python train.py --model="image denoising model" --horizontal_flip=false --block="basic" --momentum=0.95 --steps=9800
Rows from block 5, named by matrix and row number. Rows with one number belong to one channel. Each number is 128 + 24 x the weight over its row's rms, rounded and kept within 0 to 255. All counts start at 0. Numbers have three digits each. After the name is the row's rms in percent of the matrix's.
# convs0: first 3x3 conv (model.mid.1.convs.0.weight, 256x256x3x3), inputs 98-104, a 3x3 kernel for each
# convs1: second 3x3 conv (model.mid.1.convs.1.weight, 256x256x3x3, transposed), outputs 98-104, a 3x3 kernel for each
convs0.7 105:128123138106159142136132106163163126114142090103144130102132142126104129133104167118117128121134097111099089148137146136115136122106112130106133145124147139120124107147119153112103145109137
convs1.7 100:114154101124109150125083158154136141162127139137127131127161143109140116133138128146135124127095108105108125103140167154117129140108169171165109116104108093127120146149131130119130115107099
convs0.8 091:152142108122104108105116138095161135111126117081116103106139123131119114129132148120140128078103132070119144164133157123092148123083114160163135138121101135117125153136132124130119117124095
convs1.8 079:126125126131148152109119125137128150155119109146118138124143129117174133115159129133147149115132119146129108098070076116100130136138146122138102129156117149129138129134140140145142171166146
convs0.9 090:087127163112111146137138146144111105145143145148128110124099094130111128159141122180135161167118157198143137175096158199129200200117139168106146195110102167123099085102116088112167089118175
convs1.9 077:096116130097134105113145117129157127128127115163154133146096117139113179153090176105125127159123116125148154134110078114159125077150100150154089173148117099141130119143158099147152122138147
convs0.10 104:117119121105091090132143121106117117125093093134100129111109089144163129101107117130181141138125122153171177127134151117123140095108116121121108116134154126121102132140145144146123147150157
convs1.10 117:142138164132145157163148136089110114112111129121129116133089112162083108151078130147133144166131120101110138100111124134160134092088055138136102094157132127131128099126137108119109071092106
convs0.11 109:133125098131177130138154141119129130121130131147119122176162112100087123152118115131125114127119118129148139117146133106122117104130116134121113113116075139138113096095126105147152125141150
convs1.11 115:106124127155130101146098120138138130093132130147126133138137130135148134111115109132124091106105096111140109133125093151058096156112173139114097138154114132134099145162142147139158156130129
convs0.12 106:134119113151099118141136105181123090133111125133155094111099105093119121113101161121128098120108087109133110107089130106123110133115111121113115146154132131095087136102120137104121133105123
convs1.12 109:104092111129130116125149173123111165162141127182115074123163119119117108131112103153101123136082136171135130130140099142109132146153176127130072113089087150112099131146121105146150097158121
convs0.13 104:105119122112155100106107099121124101143152134132124115149171125142188167123173160113106118112115144125137144120114124121114135112115121094099089099120102116136127119110131143135124115117106
convs1.13 110:104106106078077080111115119127115122110108101105115106083085096070074080091072065145138129149158135135155119121128121145152119137131112100098096101093092124114110107089106087068082092098113
convs0.14 094:134161112131131105106136127124133147148132124150138139127130119115121142097114129145114144160158145149141114147140201145124222134104126169143159151116138153131146126132121103123113072127164
convs1.14 077:103090106114093112122114126132173157144177134106120116124139151128157161136152168128134148131106147123090112098099109109105128104126106127095092171112097165157138110132172109138202149123128
convs0.15 104:111123111143154119126138146123142156102117117109115124125144108138134135121137160144127135148138135135104107135124129129136140116124129125107126130126126116116107104111125099125126130142121
convs1.15 090:121146140092088145110085145153110112149109117121104136102083085121092115144132130112139111111132115110118123121120129123104128152135168115141163119109135121112129150134129157126122146144126
convs0.16 094:134109086149144107124138122114107135129134129159128128107122114116135131121113114166174140133183138128148110162125095207143091146105090156118120186136117143141135134134153138144152124129155
convs1.16 083:115111133125140126138114120138141116120143164126159182144100147124135167117131133152114111138113153111089164111150076146149100133149110124119137164099108151086126132133119131116129161125158
convs0.17 105:145146111098128122081062108122148157121130154101097131136131146125148119119132130149134154123167188154127108139113129097112105144132148021055018121146077184159246108122121164155124147137118
convs1.17 113:144135108106173191101098055119138121122105098131147161143127155119123113129141134146119121142106101134148116109113144152130130140130130063059106154136147179162157089097125118127113137144123
convs0.18 107:143121131114144103140139094133109130128133130135094120115136153062151196095144136147140171113122154141116135122147131121112146125112131081101123118111156188184185123103132164156148174129125
convs1.18 111:143157127134190141131166123130134147112101153200179179060106140075101182089112121154141160137140124134137142087114160142199125153119111120137124122118149135112200114148146120125125072101144
convs0.19 095:117110107131157110138140093121128129133142145120144140129138124120108120132120123109134124125151162080143133136152164142148152113135142121142140121139127116133111140145151139129132140155157
convs1.19 103:169133088162137064167147076121126139121118108129124120114115137077080132092133208135139174119121168104137159104120158142148147113107136133129097146124109170133108176160113153138090133139125
convs0.20 110:122116112098084090088136137127109116103102069121101112087071140088034213142068141150157100086146123121135154107132137094109166123102098135138110134140143119133121113153139098166137113160149
convs1.20 134:123098127124183133133186171099076137097053176183110181078189160100153141131133130118133150121109137113126127135146116116166165116096145125141084114174132110135143169161148116100095135119130
convs0.21 111:129087103126111103130128119137115149172112148167113129158126113116129111133147143113108143145100140115104129129137149095116162095099122211205184173187165146185157145124125147122133172181161
convs1.21 115:147134111180173138131134128115146145114130108096116116111124142122101131171135153145146100153149070147143092143142150145108126119123120109155120117145105121094047165118108141126092182139160
convs0.22 114:122149190133104110128111119167132095195121125160114127084121130104098159140146188116126159103116110136091142121120140115119117120098099116097092124100126148143115133127118149109112131106092
convs1.22 120:175162107170129126105125135137100102140148073146149139108119104096136174110103127132145147170136133100170147116161131139160118110090109165170130127157087121154112156163136150143122114142135
convs0.23 103:135146152127134128115127142096097091122096105095103122093130112107096103120137142095147132102110124131136100093136136137135138108133125028098080185127187186183189162155162149139132095131153
convs1.23 105:144100115142144144051109138117146153111115118130093120183120120144120143131115129135131129140118139083108126080074115107097120153150125075109146073064089122166159130152146104121141145138112
convs0.24 088:124135112128125162122139186116061131113089218133120173104106145120081157099071105116171142122144125164172136138094121105035052138098094128125141169155197137154183131136112178143107145131132
convs1.24 079:175130109173112120129111151097096127146139156139110138151156164122134129110114111113106094102117071121165117149127158183124156122111114149121118119145130121129123169121145140100136118137145
convs0.25 099:142106090152131144131141146157146141136156147117126129164107127152090116161134126125138151103130135127131121106111105119130114127149137136121108111139114124134133121136118155163152169145121
convs1.25 086:139126102109099078127134123098100111139132119149139134138127090137130118111108152116116117098088097112115127136117136110115115141140145128108098135106120121110130185156124210170145206137113
convs0.26 096:146149121163175139164157161130159145118129117115093111151183158197195190153203221116148129124145115108132088104104138122118146140135149101085119117134162118125147106107085113127101116127122
convs1.26 102:065076120068081109076102119134116112149165148125142156096077085089056052102117113157173129091119091126120104140150160169157127147139132150129145166105130153125149143138119141110140122116152
convs0.27 097:181194181147160174135108163150200172225210171169093079177139124178127086177139115110127128113163154132145139129131118100108126124133143116133113142124119119138118123167137130139103115136110
convs1.27 110:130129131089086095081108110132137123083067073104069088092096094090131098108153134080113150060079130099116149156146138144132127141131126147132143178144148148117146165112101117090139148098145
convs0.28 092:101143131139138150120110114131151134154142117112110114129100111129129124109125125113121100127121109123128113136128122138137103128135098100090086091098130168158147150139132148131122155137120
convs1.28 080:169129099155116105128102113074064075126120125091101118136134142123106136118129123094116174112121142146119127117097110116106099131143138163184180113104119178160146111137127113135118125121111
convs0.29 095:145132147152124135150136123126108136129101120144139144130128135118121109118129138086113150087127154087122130152149140126117128136105137124124133143129146146161139135094119143099125125096120
convs1.29 076:109095130119101132107096114099112123128151147128154138139140172128144152089103106116133074145144106163145108138122134123113094134129092160116166134117177124120162108126159127140157138140136
convs0.30 100:153144165137137139136144129104134114110129139107128118097108143126143165112118157115143145120147121151138107152135109148126115166150130094126108173181154240227204154172169135151143149166125
convs1.30 089:152163133122147103076124183117126137111129135147138138140143131113112092117119097129128140128145106042078087103137107120138101204182169092121116090107111118145199137114132134130153135131113
convs0.31 094:123123157153164146119127136136129136121129144140125140112123101122133128142157117148156152124110099133121146118114141139144136133134118111126123106136124158156136141153138115142148146143168
convs1.31 090:127152134130142128143143155154180138160150154140115150100143142097115138156102124147099094134106115108102096128139116122109112094103119160152148158140152156148139129156147117118096123097087
convs0.32 095:143127129138117132145116111124118119127133118122115133149149147126120143135093132125124116116109071123125099096130149111140162133138160144143136160122128147118112147119088121101124139096122
convs1.32 095:125105114125125164146106138146128109121153162127133135135142162153133111144153109153146143128148149106126149083122151090118155126138138122131132115132124123136127109129198115134187134134146
convs0.33 102:119110148134135162163128128135106104116090102109087105137147146140124111134131120132083107117093123126095134115116119141143124128118109118099088109137085110126074128123132146119133149149129
convs1.33 119:133126183157165187144184167184167127198184122129150134114137137147117138161135140111107173110137168148138149145128145120108112139151126147168144184163145159117122149136121132177110132165134
convs0.34 095:141135118113123134124133135139127133143131129118127112167129118138135138152160146170128118153115097165123122125092072124120107115148153156154129144131138160128141128120120112139108104125101
convs1.34 086:096140138105138154097129146092094096137118105143149143123122121140118092151102042142139131167143081194137024108109134116120113132124083120140093117175159067093116141143146126147157148143151
convs0.35 106:114130112115116094145139137148101141102093129135110141133152114125158125113126133111143116109147141138148124118130159133115075107095082145158150047100059135111099110099130150104127108128134
convs1.35 113:127187145113177172127144142173156142153127135192168179146162191096106115130147150147126168123132157160144138144130107177163127141134144046092078145124113107088102133151112127141112128157111
convs0.36 079:114132138132139136130139123115116125109119133107117114130139146144155142125135138155152140161158130132133099118135112117144129114135131151150143144143146131124117119118130117104119104113139
convs1.36 083:086121159082129164090123151145165133157169129163171131114112122121128120118123118141119087151129084161143097092101090108099078138124112109139146085119135088124133116116136111123145125123143
convs0.37 101:121130184129203194171171153114122133099109080105122131131158101121092076126128062112116158133145179116168140166149103156164120120153131150180181145148175154158153126112122098095099129115136
convs1.37 116:105080127080083139092111121133109139135118133132129156112127177119129115135093118130119116125086120098090131141168118122120121117113118099133161126138171142153156134167122126132088150114139
convs0.38 097:092116123131145142160138132146131145137095125117118108123161127141154143142136121131121116150141125120110098127126112145127140152109127130129126121119126108105125115124123101102141097104134
convs1.38 086:132144119096119105137173158141149160161176136154116086110119120128114135126104100147159110122108106089083104107109113137138127139146146127135130158128106108110082129140126139110107174139132
convs0.39 096:109116111139155125135119122099143177120146185094120135152135142126121152099077114107114087141140152139134120125109119115083101119106142148156148174195226117145150108123131098107128124122157
convs1.39 086:125161154089149143108132116146132110106130093116135114134120113129116104115125088152128147134090114139154130062122147118171156120161132130161124102127117106136140122116146193178159141160175
convs0.40 097:137116193127136153162160119130099174092112166152111146136156115117114119101112113092134148065171164098147131111095096108054026091100091137129124085152212121129137135138139155169130150149121
convs1.40 086:174135081137126119128106121150136122151189179129146133116112161179140122108106107080132097067129101118126135152157119109160124142181120154135109103128135155129137118127131162132123106119161
convs0.41 106:125084121106161138125146169127141144117163193108164191125127133099113145138119143118157142147161116109126118126119103138165144127140112149147131135121137204186216135127107119133104116153146
convs1.41 109:117124150132113152124112147111077104102110151113129158136111133133121154118130142125155138100135124113124183173128102138142133159149135089127146138145134127112153123127119135121134156164133
convs0.42 091:140123075124122121110099101161122130134130156141142139141150136138156137122143134129116115105132130121136117136104090104075060146099067168154186184149187176141192134124088131114105099094114
convs1.42 078:184164135180165140145126116127150158106145173111143170082135148080142155098150169142126091084074087083091142134147113113142113128152135144150164110119129091115134148134137173142140186152131
convs0.43 102:170199095131216107110092110130182072098193158064089173125130112133099090100082119101099090131156131089131146145144132122148125105126085103129152094113173108160181140143101120166133127153123
convs1.43 110:156136156153130135117117172140114121102024112119068134136144124172151097144109130131167141111137117112156112139132131081081103143161126107094098138130115145126097154115140147084119146096117
convs0.44 104:131146146128140120156131073142135139132085129142125173136132104140159125158127128135103115131125134180159123144157156114098121128113155164130118022048042118093120126124131153110154144093149
convs1.44 098:128130141070086144172113119113089098142116117164158153107133145090105115128124137111106125110134154142112127154147148132103105113118091122127148150100145106106130132077094180150131132118133
convs0.45 114:144147127131146134140150130119119117115116110124129122124131124126135132115137133118121118112125125121127129081093088101116109099108118110120123114118126110108115111131125116132123105114109
convs1.45 082:111119105109126130125121139123126152125116136133133144127138137116117120113104109153133109150120085159127085104102125119119143109113136098086080154130110157141121119101105143120119155144139
convs0.46 104:126093115103104135129132123136142151129105106114183127112135121154163112151167132126090089135136116135142107125137115118138132137126125108090128102101117144156144145142114157160131182163134
convs1.46 118:149133185157136188158109154134144156160144144139158139147132134155140145116119122151152141148124141185140163108135158115133144133132103123112086132135106170163111150145147149140154151161135
convs0.47 085:141146116140158168115120136123104107133121128158166119119111100123132114136123131096081087132117121143160120114131139109127176139119156110077095144116141123108130116123145128114134080101119
convs1.47 077:113130128125132157141133151125143131137145124157132119134149140133137138130147139106126136139133137170159130121131143167159122127126109103079122180167173130141135123155169101117134082102109
convs0.48 116:160131141092150123127138121138131106147134138135137146101152142133151132101112140159145161177182188133118112130142146115150138135146186255107000000117244122135163135103136155128086127119127
convs1.48 132:103104088094112178158141103139132124073129101131096106100130123162131116114134122138100131087061065156099121162112138067126148106110107118133130048087123157140098108135181190139046132106098
convs0.49 096:101127127121145134139128124110118141113130148117114127127166164139170170151177171138127122126139102098140098139109104114114124091097120092097109122122111102120114132131142141139121157148140
convs1.49 081:146156169123120131110131148115125111163160121139119130150123108119116102152148127143146139124110125137103109144165165138139145102114114131151179132143177147119142145127098103115110130131151
convs0.50 106:158114132148116094107168134146130163141071129129121153115119133088124109116121105157113119166145115147164132117109159121124221130145170132128123141156150121121097151122143162124126116125149
convs1.50 108:130117133123083124128113129100134088111158116150168130147148173152154167170124128136101123100104089115114093128143134128137127141191146104098138118156153170184141123128116135153126139147101
convs0.51 091:113104120124120146107109152123123126147119106134146126152139149133136133131135112191162112185154142143122122147115124163130167137097145164133152159122161136118158139136189140123170112118122
convs1.51 075:106148132121158150157138111151157130123127130113121132152127120122128119108115125142138103177121092148121082105103135100127130093119117125130140190157134158120097132121143134138125140153121
convs0.52 095:127133117124133118118120106113100108151119160155125112136129143140126116122089101147159181208180182176147164113112117236219195129123108140157102195142104107141123138131117102140160138156133
convs1.52 083:090099141086112123126125118130139137109135136140144121137145129139134179114130160126105152125127206154128162129104157132102122114093144134135146139098091161133112102101123111139167148126164
convs0.53 103:123102126114113116135127119151154143153162158152138151168178174153167163162146148130124108164125082143116090125135153092109149114141158174140106125114090143160134114122151080062106112115117
convs1.53 095:118125123146142139121106130121109108096091103125106111097138136123134131106099117139160134114157137149197127109144182083112140136131128105130135129131149153146136116134107161178123153181138
convs0.54 087:155140154129141133137163165106106118135117130119141129128134116143137093150145133128137118109108095160155103141184155133145132104088130128135145133143166143136136157132127171142156125123161
convs1.54 075:126102130116073136106067121111128121155153124124129120151131143130117118121134118075102145130108123171131086110124138107113129101106102152106152119100135129132112160160149110083114136101120
convs0.55 097:143137131138156124128132124118151144142105142146127167121147140138143138162143144119101099127103101147152117091090166110095131144164137114111127119102116111091142128137126143146100129140131
convs1.55 093:128125148122160146112186124137154155130129113129132130144127149117118142123137131159126085136122149133165168141144125138146126111140141149163107126143128138144104115116136131123123159173134
convs0.56 115:140131132133134132134130128128119118133121118126118116122122124115118129117121123131136123129132121132139123079098134090113134101119135114122127117118122120114129108121115123132121115118106
convs1.56 086:141135125145137130159150140125132149126127144146145161132121125134119129120106122125128115131144131126143139143117098156127092135100085120112116107089086116100100135128153125121137131137148
convs0.57 096:111110178145125176132118129144108102148121118141107124121119140119122139100095128125121110137105080152119110122141143122134151124129135149142141117138135125143139151143106124134150111106109
convs1.57 091:142137166155160167136111136170121120162145159160115139105101131126121129135127118180132118173147144149141135147136112127131100105118082101129144127118113128124121059118154085138156110143181
convs0.58 106:113133140120119112135152133139136140149107137183165118144148154159141130146129128141122102119108096164125107119110122142130148110115124098107114160154146141104093095141123125108107142136115
convs1.58 105:113117130127140138125155140117124112089107118101096107122135115092142122085111149141127114131139125126130150098082114106130142122127150168104097144093077161122131134094135162133154146108135
convs0.59 084:125131121127139133136138143085102100095111100103118105117128130141132134144128130118114124126146161093121133149132126135124125137116109140140115144132125136124119132114137133128147136134145
convs1.59 087:162142119150126106149121118146134148128108115134117122119132141115131125120140132144149158118127130117118116090114144106132156118133152135129100169154125157144128128111103129111092129106095
convs0.60 088:136104114146106120166132119116157119111134146152153117113105098109111122143127121123179152095135174127147149083119092087117091113130107114102091139108156105116133170148147150123122152125086
convs1.60 076:179128083159117109155126155122124116156158141125125119135121151140139121126134101106099099100113088116127099139158183142130145146133149129149152126145152181115145193108101198089118177104142
convs0.61 102:092124182110116188122110145122099147151085114116112179111131111120070052134106120105115201205150194157159175114108147108117184107111165152095128130131158109100121132138152135109131126125149
convs1.61 098:142130085184137134133089109149158103062123142114130140196138122203138104099120146082131138053087114068142132087114128050128136136167090124130151112145096136140125148138145142120114137138157
convs0.62 101:000000005000000000016000000170203228195219215186146155089121098102114058090103093091128121128135120118127112125120115121110110101104099135157150145160121163167124135140161141129145142156149
convs1.62 118:200190195213246221173201193099114100057047056091068082183145137199171167178147149125169156143148141131142147151141143134138133135153112136137123132135108133145125127113121123093117143105138
convs0.63 112:118143127124170118099110120134106099157143153131138120120143170110074127134109110097143163145153186143115139130140111119147149078126112081127187190148073162172154128122142130118129103078095
convs1.63 112:170151161136131100106105123102099099146114110098161111142135125114141124103126135118118130181137099131103115121123154147135145143129104080113117106089082129147139129143085082150168126111145
convs0.64 093:135145160126133143130145131124170175096088096074085098133117094108119134141151162088091133122118129133125120109100134122138134145153129142221157138127142111090090109112120114156144159208173
convs1.64 084:101090065143139102184177141120157130117134131127123154124124120102100119156147160124114123121118121107138144170131061168135088122137148201167106188142114143077095117117140136105132111112151
convs0.65 096:133113130130099153107121149138110158130106123132131116158129114160124113118119126146137141165139169171115112147156162140156181123103152113127134128134117124124107152119135129136118103104115
convs1.65 083:127080131173175131138216119110141116132157142129132158135120149146095125161122095134127128114120159094119159184186138136150114105139137143152160164147114099151083147139154112117149101132144
convs0.66 107:163148141124136138121141136123082101123139134109148146139156149184162146158105143158134113135120088113090103149127128125110115116128105137106117132108143139116138164155135175176106119123074
convs1.66 109:113107115115077113142103109169145088152104083131128128107121131122105143134119151160140114147146094124137115147130100108092126144138145089153107135165110131110100135176096165166065144077079
convs0.67 107:132117103100120112104097150145174155153169129119095120148161107114177136125127140140175158122154096119126124139132120116106141149136148114157133143141131131132146089070108110119127111185145
convs1.67 115:161127131151158105140174119137140143141153151175200130152097167148105138125117110107116107113120122133149141107118068149172168121110162152150121128160111080116145083072098135113133173171184
convs0.68 110:155171145118125123132151149127126152134137132150137127147178125122137106118092109136141123118142115182158124067099120115105101111120105060000036112132120099129102130160142142128139115128136
convs1.68 108:119143143162128124081131148112077148133112116116115120123191163139140117116148111082080113131154140163131123138117141093109111152108120118122145114142116185206135107080107121136158115164123
convs0.69 102:097114105105124130144175148111117131118119133164153136172150110127132130139164140142143160128145166116124137114112116136121123128114144139126132117116137112132134128126140102142147110195161
convs1.69 094:155123154139129141118152138140120131127143139122128113150126136154140154110142166118162149095142120120121104150158126162164118110127099158159115134129101141129131116118105121103099143147170
convs0.70 105:147150167154129149173132151119139133106164144119156144184143141130124101126111094106131167139107150124111135121112099074029049074040069117137142140133130148135145124130095125148122104139137
convs1.70 109:142132138139127118135128118136180137130170155104111121174150161171173150165143104147123122094080115125117150136166104145145066131148116135144136122162193100133159121119122138129138142121139
convs0.71 095:137131138164166136127134103125132119119120104149139117101120116117128133123133141099088095132119114150122126141166134140124097129103100104127121141101106159153169146152157130128119107117107
convs1.71 079:152130114137099088119095107144134133148132111122104111120131106108132130129115105089102139136115126138136127077109145133149128138169150075065104137144149104135118179150135127103122088108125
convs0.72 096:126141112151130118135143151127130157125104094122131143112116124102161126110151119082120125134121094118131106144111087125118118141154098089126091110120113115117132106101106131147126153164142
convs1.72 088:133104141150116144125136124135173143125138117150140132160139116143162150127155176113128136130156161151131152107111107183168150106159133160132107140139110140117096137123114122138145139128147
convs0.73 111:105143128133134130128126117127128141122126137118140155116150110099144128087125122129138124145115076134127098110117127112134139114118132127130130169152142128136138122089144119104126119107125
convs1.73 133:110119103165143120150137139117127118142147163101124148142155176114135170120133146133131152122107139146103131103109151093097141111119166136141142138146151119118130137155161112130127121136117
convs0.74 104:114109086147154113129142140117139129122146165133093117132149133152142133119146115112114125121133079139155061123127099129146103111125105129139126106136148103138160098108135083070154139088089
convs1.74 105:121117157122119180117082104124132110111154153078129149111114120118143128134150101138139150126120162141117181095122107142123136127109128123137160114145149136125139115123147068141158088139147
convs0.75 099:117154137131156111104132114083158124098127136129159114140093091106106122090103127119128119157154112097111103144147161125156169116126130150147146109110086132129091140141140132125120126121107
convs1.75 095:123121137174173144125113117110106115140055120200146178128109144096117139149095119135147102179125063137112114128122120118079147166140151131120112157169153129096121121096111146115120145076119
convs0.76 092:126121159125117145114151118120120119123119111152149115120114111154150144140131129165124117106112099142106083161135127094108105108138146108120110119106125140158177150159139126130107140135139
convs1.76 082:147151145133102127075097118067079109114106129120127157133115120127100115121115101124140146139146156144102102095104104134145132137144124133103136115108140120146163171153142128123123146130108
convs0.77 096:137168149160158164142123127153169135152128111117076077098111125104136113105104076092126125116141130137150145128131131133133131143143145132133128119130134126143130159156147166153135167130108
convs1.77 075:129116143088069131085062118119122145102134155093125153111087112126100119163128140161136130122101121109083106097122102115127097127129088117125155117131162127127142093086107097074097111061084
convs0.78 107:155098094143167104111139119160103069138079102052093095137088100063096134083140104105140136172123135170124165099122118120136138136130113150109137178085105090142142140142121117109134117146142
convs1.78 136:147141157143103137163137141140139099091124130146116126148142111118129124122111121138135125129110087118140095121130117103159102116117149158090117169140052087184101102118143160118141143084138
convs0.79 077:154127128155136146133138135086111105115128104091124119150136130133123109125108122127114121139121148129130168111103108150138119143133106144125120084075075149155128133136149151139129118114118
convs1.79 076:161152157171134111144131118100108129105128142134153127144137111123098089119120115066097114100138135121148164170141162132105128156131171144139152143157167115133129152183180151127136151117146
convs0.80 102:170155136130120131135126118111111104110090119136094114135141135084143116098132100159149175130154152104135150116125139120109124119146134131111112161133101160132133126123110129117077122117124
convs1.80 104:160160152153148136140128151128147122151181135133135099143096116137122136151106116145151137132121116143128177110138155166134081129129130122140177105093140141129161104106144132128160145129156
convs0.81 067:094150115111142118124109136128117137116126135140111133119108098137140165113105126144114084167148100183151132109113124131102124098093103091094086188184166127105115144140130160150131141123134
convs1.81 080:165147155123109123122122118093110105129156155132166157157134123149134108149148135103117135105127129110125133139139148117141144137139137088134122089142130060124127128104124140110125131119134
convs0.82 097:107127143117138134131111123118152124135182151097130158132134119119132113126136110106141164128116197128104176136117108157140143120135180141125122121124115087111129140121092143120104119126107
convs1.82 090:172118121160097091155103132110127146080133140126144167168113096174117128150116133148167135104094073124114087125103085122124082118123108177159163145134129119117151154137126119115137137143112
convs0.83 098:146130122148122153130118151122139123133153137122129123146132160112138148109142118115149124122115083121103112119116135116122131127115126152141134131130123125120116144121128130118130147104130
convs1.83 087:106099113154129104148107116114121098113141125110150139161135143133116120101099105150142157134113145119117109122140196130143162125140162135111150125122159130120160142112115170132139160123145
convs0.84 115:098129175139163142133120131161134154113150176156160137159126134137124139146133079133134163095143134141158159098102123144101161112112135056128204119133158255169061115117125122131133091103133
convs1.84 125:163152160088130050119108132084119104111134148142150103156138115095111111161153129162110138151112131099106131111108143173134138103153113157080066153106142142130141114115121127114161156125105
convs0.85 096:133127129140132135140130129143130138135139134130160162108134154121127148115127119128120140114103113164177126142112099131115100097118113117118115119097116132126139149146154140141134116133123
convs1.85 079:152145150121129133121147145104121150108129153124133133150148130145139127120140134159143136124122125122122103145127108115113144114120127152164158126144127120160120128135130097113111184180151
convs0.86 109:124099153111087136124095148144080135140069125156064133122097118159121160167158109152111154130138167137149175143144131126114120128138123127121107145116138131067127145112103140111092152109120
convs1.86 128:134098140117138137136138144140155128138150153133156135100158157122163136103180112126083135124098131109089127115172176120136138154100128104233091108168120127174112115162093133161114115173136
convs0.87 099:133142119149135116130118112094125141101136171104104135120122133075116124098115113104096097138117094134130108123121128136163186134134133139122136152124114130117111164170154193145139123112112
convs1.87 093:124165134079103086128159148122149108130159098161145088151100141111110156102149162127114106158116124136135147157130132167125111107114123119175124131139099159150121183110104177112098164122082
convs0.88 110:122109087148188182138151136173151124138120170115087149110097096113116091082101109117114150119132136119102125116131144133149162114122115131137141097111094146159153124120111145129120153144154
convs1.88 121:148140120134124110099123161095079133106100191138125129122156129127138123108126148150130156107095113124124132121113146102115127115085119116125134170140122120109160138143129140110097176143124
convs0.89 098:115112137165153134157116113107091144121123143094136132115074157148113163103109158109135118135110082108133100146138123118116113135139117123122115105105121111111123130126130168128125127111139
convs1.89 089:132130107138144085141128109126153142089151155141185179131138148118150122100158131111109149082096145128099130136108118117130116176138134146134133127141122120115130122120104143142110144118099
convs0.90 095:100116144104135120136144123131149145098135139128120124105124118128121108120121130155164196179151176182124132117109151141113150128124145123135163131119122132113114137136155125124140150123140
convs1.90 081:117119118108132116117129118092118134136136153114098098124121114130130130138140127096138145126129125103125120160118112141140153129157165141151141103132129096113091139126119133126118125126111
convs0.91 105:122146148096127127111177122147121140098117150136110091129098092152136111119072151145143149130134122106109123146136137131140136132116129124120125111131134157127122123126157138113147145141154
convs1.91 124:114136107127137124128162124086104135133116125143113123147147126149117126142095149123172132126132098126133102176115101155061143151127134127135120100127121135118117103092149109084166131093130
convs0.92 061:126121135148140126147120119142140145133137132093099106114131135096119126095113121153141132150137126141137106115126097106141120116145118078090103114133117131107105130133125124128120121136132
convs1.92 079:157141136141125127122111100080110098113152146130160153176146124163137109163143125090124142085119140106130155155136147125117133134140145123141135110141135086104130153143155148126141153118149
convs0.93 105:137125107152160136120141147108156172109132126132126137160123088125142154122112123108114121116097106128146116141127102140128129149147153074115134153130154148106114089102131139133128138139154
convs1.93 115:130136173090132162114118093113120128134131159093090107099093112085089125122107164127133094124094085080116101147152154132112114065097099102126111133135118115148115137115145120098103151125137
convs0.94 096:131134110133143114125124126131134116127117120117120112117093110137140132108104118159153118154176161125152128138100104155132134122084081126115092169158135143125145138150152128136171126133145
convs1.94 089:125116098065041051120129112110121165157118124144119148149115130170149162190139177109085136120110114130140132153151167168175183127120135084138105089117087088123106129119130096136162116133124
convs0.95 100:132137123132142141156132137135113120135151145133150135111125138110118128125132109101118112119098074117104099126144130103147141117145139153149142157157135138130138151122133158093122123106126
convs1.95 099:094113125055069069080124142122123116162116091148122108132118096138135099138162130125110148128121126124141160135118107145117119114099137107144099117134107139144149137132121139128149148117123
convs0.96 106:125136120177152105160126092099102123155098128100127138104135136152136115154111116114102118116089072094082109161149130126146124132134090166146131150102134119129125086103126059098192081136192
convs1.96 111:172119123174164176125132134142101094152156188144158167080125158126126157136131099095127112127156193132143158134125140140164124132122102156128115152105086119098150084125145092100197132118197
convs0.97 099:117145130117139115121130146117129119132105113149132128102092086099123137108118116115112117123115099133125153152142105164166133164143121136140163121131131113102118138159115111144113094110093
convs1.97 092:100111118123097077118146132126142138112134124119115110133130183138124180115113135121125118114118111131141130127113131086103124119143131147161174110143152091118146129129157186157157124108093
convs0.98 110:118092124155077146155088126119113153107088144178118147128104093101146158098135168110089114144120121138130095119111103137140112154126115112111108150129122117096136166094151128113144142135144
convs1.98 119:128124126152138136159115114113172074144153125141104139110140121144139163128123140110123139133133139149134101095162163128136181161145139104209153107126121154109129121118074146122094165115152
convs0.99 103:136146147123127150128114105128132124115117110160150127131121133132128123168145113109123125114107113119124134144136137138142137141116115142129114145138139131124128134124124113123121101122127
convs1.99 087:125132110132112089109112074097068100095099145130137145114109086147137159096121120126145140121124127117113145134131117168139120153144146094074080116116106112134133144177161145149154117120123
convs0.100 101:115123134134177155153164127128102088117156116125160095131140163129139120145133115096116115133122081134139108124120135075108129144152121152107139116107136154155175153149119145123109107102070
convs1.100 097:136158142107109099112136149147118135143156137160173114115143125112113125129109119118123109115192155139141125132101165130130136107067132152148146120130140116155141124120143170144144164132149
convs0.101 060:111112132134137118125133121124141131126150150107125137111151167127130126130140166118128117137141125124135107122132130140137120116128119113117118119127155103113151137125127115116128106088100
convs1.101 074:146133146131129134115113124097106108128143139137150143150142133138133130147134136098130139100143154117144172141136160122121150143144154131158170142166177117136168135121137140118142148114151
convs0.102 105:118121106122123135141133139121142137126143120118120111130141148152158148144138114116128130131131120141116106142137129139134137136118128115120132130122136120118125126134131110128118106130132
convs1.102 094:137133125073095120097122137160171145144163174125119117120123152095115125116118112150150146133118118160161130100112098139140111114119117151151138120118125120140141101088099118085116137093112
convs0.103 108:108121141125128112138123122107128127075117116110120130125138144148122126135129156186134142165158142189147155145116119130123137120132130088114104116130125105140110161140113140121092142098096
convs1.103 118:169143119164151132124130153108122139155128153167146143158159132169142156154118145112108119143130103142119067122125088103112088143127118113147113139155134134154125147118109151128122149139098
convs0.104 092:113125127133144129149172153137134126132124119122119132137121102143123105130118096114137154129147129154145129136148131141142131151151146126117108140129123157138131148142151152136142155144141
convs1.104 081:089097116105117132108126138113108115101091102098093102121128102139139115134141121133140182096123148112116130110108092134115073135119103133129108127121102130111096139141130143134107154151114
convs0.105 083:166144138164124123134106101115141146116147136114122121119130126142142130118141115100115141122132135119124127144120088159111084165105068117138108126143130117145124126130143111127132106122124
convs1.105 085:151160128140122112134123131133122158103086127133127130141131128172150130160154141118140180111146189118139165112108109151155156112113134133107097140118104152123102147153146128147144108126150